config.yaml
loss: "cross_entropy"
batch_size: 256
epochs: 111.3
Rows from block 12, named by matrix and row number. Each number is 128 + 32 x the weight over its row's rms, rounded and kept within 0 to 255. All counts start at 0. Numbers have three digits each. After the name is the row's rms in percent of the matrix's.
# conv: 3x3 conv (model.blocks.12.conv.weight, 192x192x3x3), inputs 20-29, a 3x3 kernel for each
conv.12 099:143128116122145255148057155120142128136127149143128232128135114124078128107128132128128072128122123164129130127158125128122147162126125123138134139118114139105148137128128128128128139128127128110117065170255062158170118054144168127180127064124128058128128127128128129128
conv.13 079:128128137141128125128128147096163126138123215128128128121132058128207163233223128128132067160139127140128128148128076108114198156128128116128128134138139170128113128137128128122130128112114116128103128128128141128128034111128175139124135134131095116162165120143086099132
conv.14 074:128192128130128096128127132128133109156128137133117120122205090197195112185174122128143086128128127136089129144099130070130141190128119122128129128221128174127127128126163129128132100125127136115136126132130064128128159123125068101128149128062126126149195169102128126164
conv.15 086:116130127113128132128127100160137128130124102128128133128131128121128153128128097128122128128124138141132122115085128128141128145128128128117128128116128206128128118120129128102128143129129126128156128128148094128162159128128130133128127128129123128128141128128136124128
conv.16 070:128128114136128117128128128125127128128128128128091128120128103137128128131128128118182128118128128118128255119133128128131128128128150112128128128128128128128130135128128129128141128123000255255140100229102128128128082105255145111133128152128141128128128056134128103141
conv.17 106:128128121130128130128120124150130069131116112145124137128126255126139103126171128120123137125128199110128059128117184129153244132131126137118255128147145117123128132128114129128128134125132128149064113115128128128128108128128123117121156122128131118174160119109137088195
conv.18 076:130112162128033128128177128115128092129128128128119128150120128128129123134125107128139110123109128128128128128136130128128114128125128127144017128125119121128128128139117159232131081175212170133118133168128128166128137129208127092149128127114126128128114117128127127120
conv.19 103:114125128128137119174134123128128140137143116128128128121115128107253128162132128128142172129179167141067118131119154131124146124120138137133127127164134134126111130121111122134126155126131112121141128129140128137137116128129123128127128110130127081122131156128138131108
conv.20 115:198255080101175255128129094128128151118127127150128129128130110128138128128128129023128127176114129139144128080130127128126127139128128128130128127153108122128170103155243128095100125115129128138128129124128128128128116139124118131131128128128131098074101135124128127151
conv.21 143:128128128118120121138128129127101135135130128129127124128128120133128128137128128120126128130128128128129131128128127127142128135128128128124129110150130145128109231239099130162101128247190128128128128128128131128128178114128198072137128128128127125128068149112112130128
conv.22 115:138023128109124127134234104128138128128128128127126128135123128115128117121127133128174120128128128128104092128127128128127128128128128085121128128122138130128137150128129137133102123144099143128128117128128135128128129123132128123128127128128128123240128133170131128128
conv.23 068:128114149126098121132128128255164135142255094089208100136127124128118128126128132132117128132128128093130128255128128135128104129128128154128129132117131206127128128128129122145128127130137127128128084128155141114128066128146128128128099128128082128134124128165227127136
conv.24 084:103177107105078127166104098121124128124125128128128128133128128106128128124128128185116119130128128069128126132128128065128115129128128129117128065138128128127124128112118128144102118148128127128086125131127128117112123115128128129126108128124138128129125150128133089128
conv.25 104:128128127128128116135110132128120181125127104104128128171120117170147171140182128145166071077112131138131088141127125127128127144177082128125128141135132154122109130126128124129128128105100097128128128108128127128128114128126129123128137128129128123241113128051128056136
conv.26 072:128181130125076128128128107186119128128128128128101128119134076113124125126098136185128128175128178141119118088130128128127129128128128112128100123130128128116128128118128172128135128100174127128131101117128093109128151127128143117127185128128129157115106138124128105137
conv.27 084:128128095128137128128134165127124120128122136132128128135128128134128128100128128128117145128115128128123128142127129145128128128128128129135146125128127128128128110158139128238255128091128150128127099114128125128128216112127173212128117123128122103128140079099117101145
conv.28 109:128161112122119108128141132126112119129128154128122095129128127126124128199127128098127133121128128128113128098128111128126128128128128128076128128128128128128127129129134128138129137128117107151070128128137128129130081128127128133130115111128132107128079125109124049255
conv.29 109:128117255128158211126131058116088133128128128128143132096128128128128126128132128125128129214127129128128053134128128128215128128125128134139128128187128136129128128120132129128128128143044128128128125128128161128133128110132128128128128128128105128088190208255128083133
conv.30 105:128134132131100128094135082059123135152128143106132133120128127128137128199128128127131130109128139107128125128128125125129154123128138171130125114127128128128131211075128255104128121166049128232110127122128166124128129128123133127121190128128128129128137104128109135128
conv.31 104:127136102130128128142067158129140104125103128128134128150125127128125128116129128130128127115128128132122128142128090146128128128119128128120116131128128100122128123096140128125186121051108102128130127131128134123124070167128140134128128106128136128128128128128093131132
conv.32 109:119129128128094152125128116127121148132132151125138128101050140255244114135128124128128128058128128128128127119081128149119155170169074101126132163141140244128128128128128128128128128056128109147128130223125128123129128125129120127128128130098121129131255228102128121128
conv.33 169:128121128129124127131157124128113116133128112128128143130087151128128129128146128139088152124125125125122135128133085126126156135110128141105128133102154123128128128128087128128128164126143120157100148009194163119138013177121107000144152140042128130126129120105129115143
conv.34 081:155110018128144128128129129177099128255128144144128127128124132127128128126128128170122128128128128128122116128128128128128128127128128128108185096128128128128128122128201096126107130128121121152128128127084128128123119128127128118111106128128091127128137128116128138128
conv.35 064:128128128128128128128128128128128136130133128128139128128128128103128098128128128128130128127128139127120128128069193128128079128128128128128118128128128128144128128128128128128195128127115255128122151122120222124135126109139129136159127117128128127128128128128128128147
conv.36 139:127119124129129000120169255103131101128120128118128177126128087128112162130141124127128129121112124125115128184205156115128160126128140167206110126065144124133128127150131111138136128131124124126138128103125130132139114126126131128124127129131130132155128129108118140084
conv.37 085:127143146128089137128112195122116118163128128128122139128129168112128116125128128134128128255124116145126128128071128137128162114115128118126128125128130119128128128126128128128128097128128142153127255117128143024134128183191214165154188129126129150128109112129113128128
conv.38 083:128116128154128128121128128128134128125128255128130221128157255134186115135111095128132128136127128123132090128121226129224255128128246128128255116173255128114128128129118128128132128128130128128128091128119129121128125120132128128168179129128128088255124128128154128118
conv.39 108:122134127155122128131105118128129092132127128128128128126114125121135130122128128127121149127128084127135127130114109128134172123128128130128128122128135128093226128146123133128114126128127124117055117122144098160132130128114128124135163148128128128130128128255094068134
conv.40 104:118251131128113177121128128121117128133128128157133128136129126133113102122128124127128128125128128124094128128128128140128128128122128128136128128128122128128128127154149130159128092130190128128120128128128127128125129126128128128128131128128149129110107143128092128129
conv.41 075:123114099126128128134128128129128126133092128124130128129152128197138128087127128128091177128126128123128112132120129130128126125255130132086127185128128123132171129117128128110128128130134108163066077171255016140135128095255128128134127113119152180135128125140128129169
conv.42 091:128128134128133128128128157128128123128128124128128127123095121149152128249128161162224128185128128079062123154141084101079115128132163132135056128128126116097173136135101123128144128109126125129128129105128128134128128110128146128104127128127131046073126122165128128136
conv.43 083:131112128128147123128105128127128146128129141128128128128128128149128150128128127128128128192119133167122143128128147128128128120128128128128110118111130128125147128128129128128122128108109128128126126128128127127128141128128107114128128143128128117128128102163071128128
conv.44 061:116083095130122255128107255128128128116128128128128128128128128111128128085135128255128111076126128151128128128124115081074128075128128030124105128060128080129128098108128157095127127130118115126144113128128131108128128128126134118128131113128128117128128135175174128128
conv.45 078:129122183136122112128128125118128113102128128128128128128115085124139128124149119128127111132128130231058128140125128124129127124128170128132089124125131128146135127114132106128033127128125115024255130133153135133149115114128179131129125134125128131128128135128127128122
conv.46 117:128128128128121128129130120114128091128234162128113255146118165059097127095135128127127110141083128116125135255125128114124236035119194176126174113070196124124125129134101129128128128128132128125127127122139149134127132132128131158128120129139128056129111139128122126117
conv.47 073:130128045128128130128104150127128126112128105128123128128148143134241159124122170127128098128118049128130122104142169088234128135144245056180136128130245128134250126128126128128128128128130182121126128123127125128128129128143128030128136149128205109184127128128128121131
conv.48 149:137124131128128083145126121128129124128121113123118126122120128119128132098124128152144128139128122049128129103123128128126082110128124107126126066108128122145128121212132122128129147117080122128128115128128128128124243087128151130128117119126126132133118131128128114128
conv.49 105:145255240054249252128107151121129128069119122128128153128137128167128129127108131009143128186130128119125096128128128124130128135128128120128135178183128107128128128139128146128164121102121125149129117128126111137131128101143147132112125124133173223221113071102118136120
conv.50 116:140131128133129035123135159128129123137130060255136104128141128126200140132138127128128137128128138128073128135109128147111128097157178175138120114169147025135171176150119128125128128128159128132141158171128084098128126128134121104129246074136166129122041199203123124128
conv.51 111:128084128118115106230217127131110149151128107119125128116135128128121128122128128127128127125128128128128128136080128092143128128128129131127131089116128138133128131110128178255071125174223119128128128128128128120128133103128139105143120128128131128127120128120099128128
conv.52 107:128128128124133128128129128128128123128128131112120132199082154128125128128128140123128128129199144123185127133119122128113149128178105230085130124122107128128132127128121156132128128127128152255236136161055156112128128092255112132080119098174128128128128138127122128130
conv.53 098:129128130177071052134128106138128138128123128127128128122128102128128128122129128099128234131088126081091128125112128126125126128128128141128128128117128106128128136091134135129128110152073105128119138117129110134128111128128128144128129123128126119154125128132125112054
conv.54 080:128128127128123133128127128132128128128128128128128108120128138138132049129113122127149105128128114140092128111128146115128123131127127094128129128127127129130128128123127128128113128128128119155255128094124000124136126128113103128128128128117128128128128131153128128128
conv.55 120:122106128130128146133101124128122128126111105128128255135128128132126113111124231118128128125123144076125111131102075123051199113108255127102040125091168128123255128128112128129122128128128128128128124118122065128112161090129128119128128038115129098114127108156125126128
conv.56 120:128108153105128128147120120134118128128118120128123128126128128133127129128128128146118128128127128111128128128128128128130121128128125117131128128128128124128118109119128130128128232128128128128128128128128126128128128129128142128128124128129119128124124114128128128128
conv.57 132:128128095164038147130255068132128127124126131128131132128129128130128102125127128128128125128093126127128128128130128184128128120128128150136128128127128152128128128112128255119113128255128128134128128128128128128126123128128128128128130128128160128125104132134130120128
conv.58 074:123164135126153186131083163103118128128128128127175213147234129197134075143121128128127128128128128128087128119128124163255126243128128128183128190178110150128130166134128127244064128144187127119124131128128122128143128128055161128170128128122204255112128128128128152133
conv.59 081:128114128128000106100132128129128128097129128128128159128107070128128128128124128247131128128128128128132128116181128111128128134128128128128128119140123129123134128112121127129084128127128107128129128147118126122128152174146098108127189044128091119117128134135128123187
conv.60 098:128139171128128152121128110186123162200221255125128150120074125057128128118133128127121128127128128126128126177175128164167098008128128192129090127122128000158128128138128128130128125089129122128128122128128131138128128128126052128125127128128127128106127128128100128155
conv.61 082:128128129125128128128128122128125128139126128127128128143104128130128128128128128110122231131112102130135128128149132130134128123128121140131130133119135124128124128128128128120128128128108107118128126255163128255200149127074128139175131124105128128128125124128127128128
conv.62 108:127139125124128128128114128131128135128128122130128127142128166143121135096128128236136112115077134074096180121127127129128127138128128129127128142128095128127160128127128121128116128145158125099128083112128136128121125145088127130122128135128128134101191143255128176204
conv.63 104:139249127069138127128139132128128130091128128127128129128128130128128098128129132128113127148101128132133130129128138126128128128111128128127135128114112128128128128134093087128119128118119128122128128128128129128127114129133130128128123128128185101128147122124134128129
conv.64 097:128128119131128136138128134111128094127129121131125129140127119124133102082122128128128140163128142129131120105126106133131127114125152124146057128098125128125142128123129128135128136128128103191205118111155131132136128129124128126115128143140128128128128128125083116122
conv.65 078:122084255110128000128137147121128130129104128128128132127111077109128128128131128150128088190231104128183128127107112113130130128128125134119088126131138130128123128128089144128128124128119137128124224125128128128128128128138145128125124130128105128160128075146128132145
conv.66 068:129111128127171128128132145128128126128152065191245152112142138148126164081156118128128128107128126132134067130095127124165128128255210117128128136128227130199128129128126113128127128128128131130128126128125109128121130127142128128129092128123122128128138128142128128113
conv.67 083:121132128128128116138115109132127128132128134128128102117136128125128101123147128140128000113128128111128130123129133128128093126127128124128121128128121128128128128114128128129127128166128127041125128172255145152132128128137143151093123139129128128128128123130128128128
conv.68 068:131128112128133122172128128128051128128128128128128128240000126133128128206146126125148069115126128128128128128006120133133128128128130128128128187128108128168128128128128126128128128255162128121135120128128132242129123128128106128128128131138162128128143132136125128128
conv.69 120:128131131148092139132128114128128126150128128132119132116122132112128118116132128136051126165138117128137117122121118128098128129117124128119128125130128129125127128128128128128128128119128126100255128092120133128145184128098108130157131128128128127129128131123132128122
conv.70 070:128067126128128128124129128132109111175128123128128140136128118119110056128124118128128001128129060128068255128142128128128123128128108128128112128128073125130113119128127129121128101129128126128128128128054128128128116128128128128118115128133128128122128128128128129128
conv.71 138:128128118136128127119124136142128119220128112218143094139128145128129115131128134129140119128128098169132128150130128127089126142128128193127140126131098176125128128119133128128107131128124134112117215125127133075124133000097244149075122128126126149128128091123117126159
conv.72 131:163118128030085124128146129046122110127128167128128128144128128196094120090137128128128128128128123128092129087121131128150130159127124125126142163130128175121122125126129114138128132140120127128128128124128130140128128128128130128128126128122168112128145127128128128128
conv.73 124:128128108128115209119124128128128126111133106130131128054170255121228059124133127123119113102166125147116096062116255069255121127128128054127255099255087122128067123127139128106152128117124129127114122112128142128130131130128128101124136130128122154136127125130128118129
conv.74 103:128090111117102065150137120130128128134128128133128128119143124109126126128115128123148128127113128074119144113123124106136129128127128127101158128128128131128119127129104128128135110128131149094128127128128160123128145133128138200128091180128128097210126104123153126128
conv.75 073:128098128128160255128128209128129143128127128128128128130128128128131128128128147128125104127128134130128128122128128142128128128128128127131128128131125124158128128163192121128128128094128097128130128045127128128079128128090110128128132128128113111120100217182135255128
conv.76 132:128128128114140097111114242128119127130128128128112128128128128128108125122128128123128119128128133128096128154072128128128128128120128140125104125162100129127130117255087111184255129123255117128128128135132130128128158128128128139128138128128133128128117134120125128123
conv.77 131:147225128128017149127123126181089128255129131130139087128128128128128128127123128112131128123128128156128128114129145203116128126128128121128128162128124134122128143102226123128128066128127114127128128147131129128123067196128131109157117128121128185127128126129111128128
conv.78 145:112111128209175105151136112128128218119098125162097126085123128186128128128130128128128128124128128125121128128128130073128128237115128100128128129119121209125128128132128128128126128128127100128124131124128121142128127124128129128128128134134120128127131085129119183134
conv.79 082:128128255104128119128128094152125125144157131113128119123128128158128126119128128173094176174127212137129121128128128117139128129124128128130127121128124128128128128128124128120128102144135122255127128128128117133069128102113142142017109128137107123126124137128140128128
conv.80 089:135111128128127149128128128145134147125120255128124204126200176150128128130121115128127093112128124131154126128138193113148162168126109128128145128128128137152097128128123109118127128128125091105128112126134092164116130128128131128148128128128111097128126128141128149085
conv.81 078:171119125124178116130130067155129140123128102128156128100138126125128122128121109116129128129128216055131128113128128129128124128128128114125129123128120128128128116100129131091131159132128138128112118128136129128132138118128140121128128193128122128128130114082148128138